From a checkpoint of a small image-text matching model: soap at rate 0.0014, trained on simulated fluorescence microscopy of cells.
Rows from block 4 of the image encoder of a small image-text matching model, named by matrix and row number. Rows with one number belong to one channel. Each number is 500 + 40 x the weight over its row's rms, rounded and kept within 0 to 999. All counts start at 0. Numbers have three digits each.
After each channel's rows are labels from the 100 images, of 14848, where the channel reaches its highest value: "lies over" is the class under the peak; "top examples" is what is common among them. Only what is clearly more common there than usual is listed. The data: simulated fluorescence microscopy of cells.
# convs0: expand pointwise conv (encoder.blocks.4.convs.0.weight, 256x64x1x1), inputs 0-63
# convs1: depthwise 3x3 conv (encoder.blocks.4.convs.1.weight, 256x1x3x3, trained with AdamW), a 3x3 kernel
# convs2: project pointwise conv (encoder.blocks.4.convs.2.weight, 64x256x1x1, transposed), outputs 0-63

convs0.59:474545448454477521450503514542517494438528394474521449501468546453425516464501458446548420476524512494434445493492496573523506562496465506466424527545475468537473537481577496518489469481527492
convs1.59:531531467497480454452440446
convs2.59:571529546513550526511508493492434482464431489590502519526548551481439492475475577533436557474522531483472546514489504554558480496491491561534541485495463482399521524490579527534565514502501536
lies over: cytoplasm
top examples: few cells; cells: one or two; ring around the nucleus

convs0.32:550503430514549501471520439497492504463475469523532580528588515523479546478511526501526449475466487470526543470472491580491522456446497450512394488467531562534522441518557493518495423517485575
convs1.32:454440528459454492455459482
convs2.32:499517494481505468463541561482529457607452550480508555509499523469489429520404502482473453466531506530562493556531533430467525467433513515546495498552493455523542578502501465507559499430540516
lies over: nucleus
top examples: few cells; cells: one or two; red stain; fibres

convs0.153:496514487543477431423473458432383506507533494589463543514543493469523530532541496467504499493506542516513477504448429496471512488529470493484523487426514507492405465481430504454508546579474479
convs1.153:587494533450495447489512512
convs2.153:460444443516548554502542535446494466486544541522549461513539542504554505464500498440493536525461553499517539505433505531540536531501492516506493462597485498466439523440428460465461416428482547
lies over: nucleus
top examples: few cells; cells: one or two; ring around the nucleus; green stain

convs0.117:480524497476477505460469503474468486529506477494479491464539531479481493464491571418565524544420478464494512464531432554481500465568516502524580545449486444498568421494529424452584522483518455
convs1.117:566496484522474448453440493
convs2.117:488492563507542488504486559561505487443467452522443491534490474560540532535555470463519519439548572439548530534511536488439463479529548510443589517494492462531454523546489408523492474531516558
lies over: nucleus
top examples: few cells; cells: one or two; red stain

convs0.198:520485501518461535536490475490533465549483466478489471480563514504455397557488463538507458484588437569456502443468520509459526493551471509456521499431499579581545506463539511454455513541501556
convs1.198:459432441447510486530517484
convs2.198:549398519505496534535433485462470438440504472510535500507498483447477441502403511456487393462450472473499532506526515454437549539529494481498453457505487473556442497484489548524535450516460529
lies over: cytoplasm
top examples: few cells; cells: one or two; ring around the nucleus; green stain

convs0.0:612555511521437528447515513481465466516538471501540432481551527486510490476533554451530500452472463476453441460511503514611515497484542445426541508473515499537511497490444514498469586494558503
convs1.0:469485471466432445441506507
convs2.0:497446541505570497520490512493526525470496560550430522474568495490593471483493454485535467470494478560499483538497542451535548468507489482422510584472479551520511474446505412546527483498402534
lies over: cytoplasm
top examples: few cells; cells: one or two; dim

convs0.84:529478480471581526603441515499551563527501529506480489482499508506521469461488516472489477533454574530498557531436475395544426530491475461450531558481489475461503523501500467497446471437573507
convs1.84:501504473462472536411499453
convs2.84:504527519494490504484464538520542518487499487490567556539619498500567544518459476510487496484508544531505512522481502501559479496426447596530451460564505504600526444530551510489552445503466439
lies over: cytoplasm
top examples: long thin cells; cyan stain

convs0.3:508520462565561445441472576560485523486470486515443530524576522478459449494570475488528604476465468469433516463441479571513503472532479450478508495530562520468516486492548451483438513507501519
convs1.3:513503486397464473485535504
convs2.3:471520383520490471523533461505448556577523481454509444463537430509488505512437493491509492414513429471521515513577501544470532478523513417561497482574474541513446502463516530473507533506503466
lies over: cytoplasm
top examples: few cells; cells: one or two; fragmented nuclei; magenta stain

convs0.89:519531581483477536509490609494505499425499495507518515536510554484577482574520481441464512574490533440490499536538475488471531548437437514451436499517467531478447448527583537483520527501495527
convs1.89:465476494555479523566496435
convs2.89:489500506469486497546538540510487509482492469451478483527511511451578466464447404505426506476491433451542573527507555509460462501484529542453525515546571526521556500503410404502456482508545465
lies over: cytoplasm; nucleus
top examples: dim; fragmented nuclei; long thin cells

convs0.141:594487481520527472555472510565529575509529531469491571532573566455519483525510541473468461539448524541482523506530505539499479496507477485442499500492528391488511515555406442513540471552468494
convs1.141:528488512570481523508578462
convs2.141:417559489456515511504479525493443510411478465482521464553559478544538567512538424489494474536452578542537484479460465502460526446457469459485451520518539570543446480530488484488491511501423454
lies over: nucleus
top examples: few cells; cells: one or two; membrane rim

convs0.17:499528515554514472535567517449482431534460471526438457468492536516521470504509496478559459575414512475537443582479482453456511528574495521527533473420442537540533469504458464570499500527467490
convs1.17:439436437509507532533511513
convs2.17:512479499523451444552550535485499505433467485527565491478561520524429461475509471539607449560449573486445520491511487526519542435514573509511447447505456537583515451490499477512516465507476495
lies over: nucleus
top examples: few cells; cells: one or two; yellow stain; fragmented nuclei

convs0.40:516503550429546476525536445513531506474548482437536497485498523451527575500565602549490548571456487434483474479471519554494435576538496501533492432465501538486489575517485480505470462470502468
convs1.40:450475516477510504438506419
convs2.40:455468428454534579478476520451517470539452511470488508578542507527490473499427490488556493525526475466407466563537490552427486449500513530512548501480551544536462472556489547517564543550467489
lies over: cytoplasm
top examples: few cells; cells: one or two; red stain

convs0.14:430492502480392507545416507500547514456493499513532520582554553525538544503486488487463583463483434488466491489451509465506462491469545488521514538522504588493522521489512448504382517500492489
convs1.14:522541557500425508459482535
convs2.14:523512437523452532557532548527519596552475460442454445523461492541476508477521491476499480592511515522530507453474527425584483504525537525568553469573448492498495541491426532484545495497489482
lies over: nucleus
top examples: few cells; cells: one or two; bright spots

convs0.71:516491499526527493459519440499447514490441490516451435458507526504500462500489415479522435483454520532427511509517565483423422568481497418438501531532584525468553445518486551526496509550500475
convs1.71:472439455472557558479490499
convs2.71:481533535533453490439438467513508455547448465486481469470511484483495517464432466530523526568585458503526502547576541521529507497497458485514479573529441461556484495573424516519507426493440556
lies over: nucleus
top examples: ring around the nucleus; few cells; cells: one or two; green stain

convs0.232:467555542526542498462573614532531450444481493519536494482523466507548502512493487507538530498477507463445474498465505531522459548510452574518450486377471528498427443450555487472504541497515479
convs1.232:544539484515465443550558485
convs2.232:409511499502531514456529536493476461445468512461514467465463548474512473521487492514483508580483492487522545503533436508552473468515562531504568444499498495494497521455544598552559561526623509
lies over: nucleus
top examples: few cells; cells: one or two; yellow stain; bright spots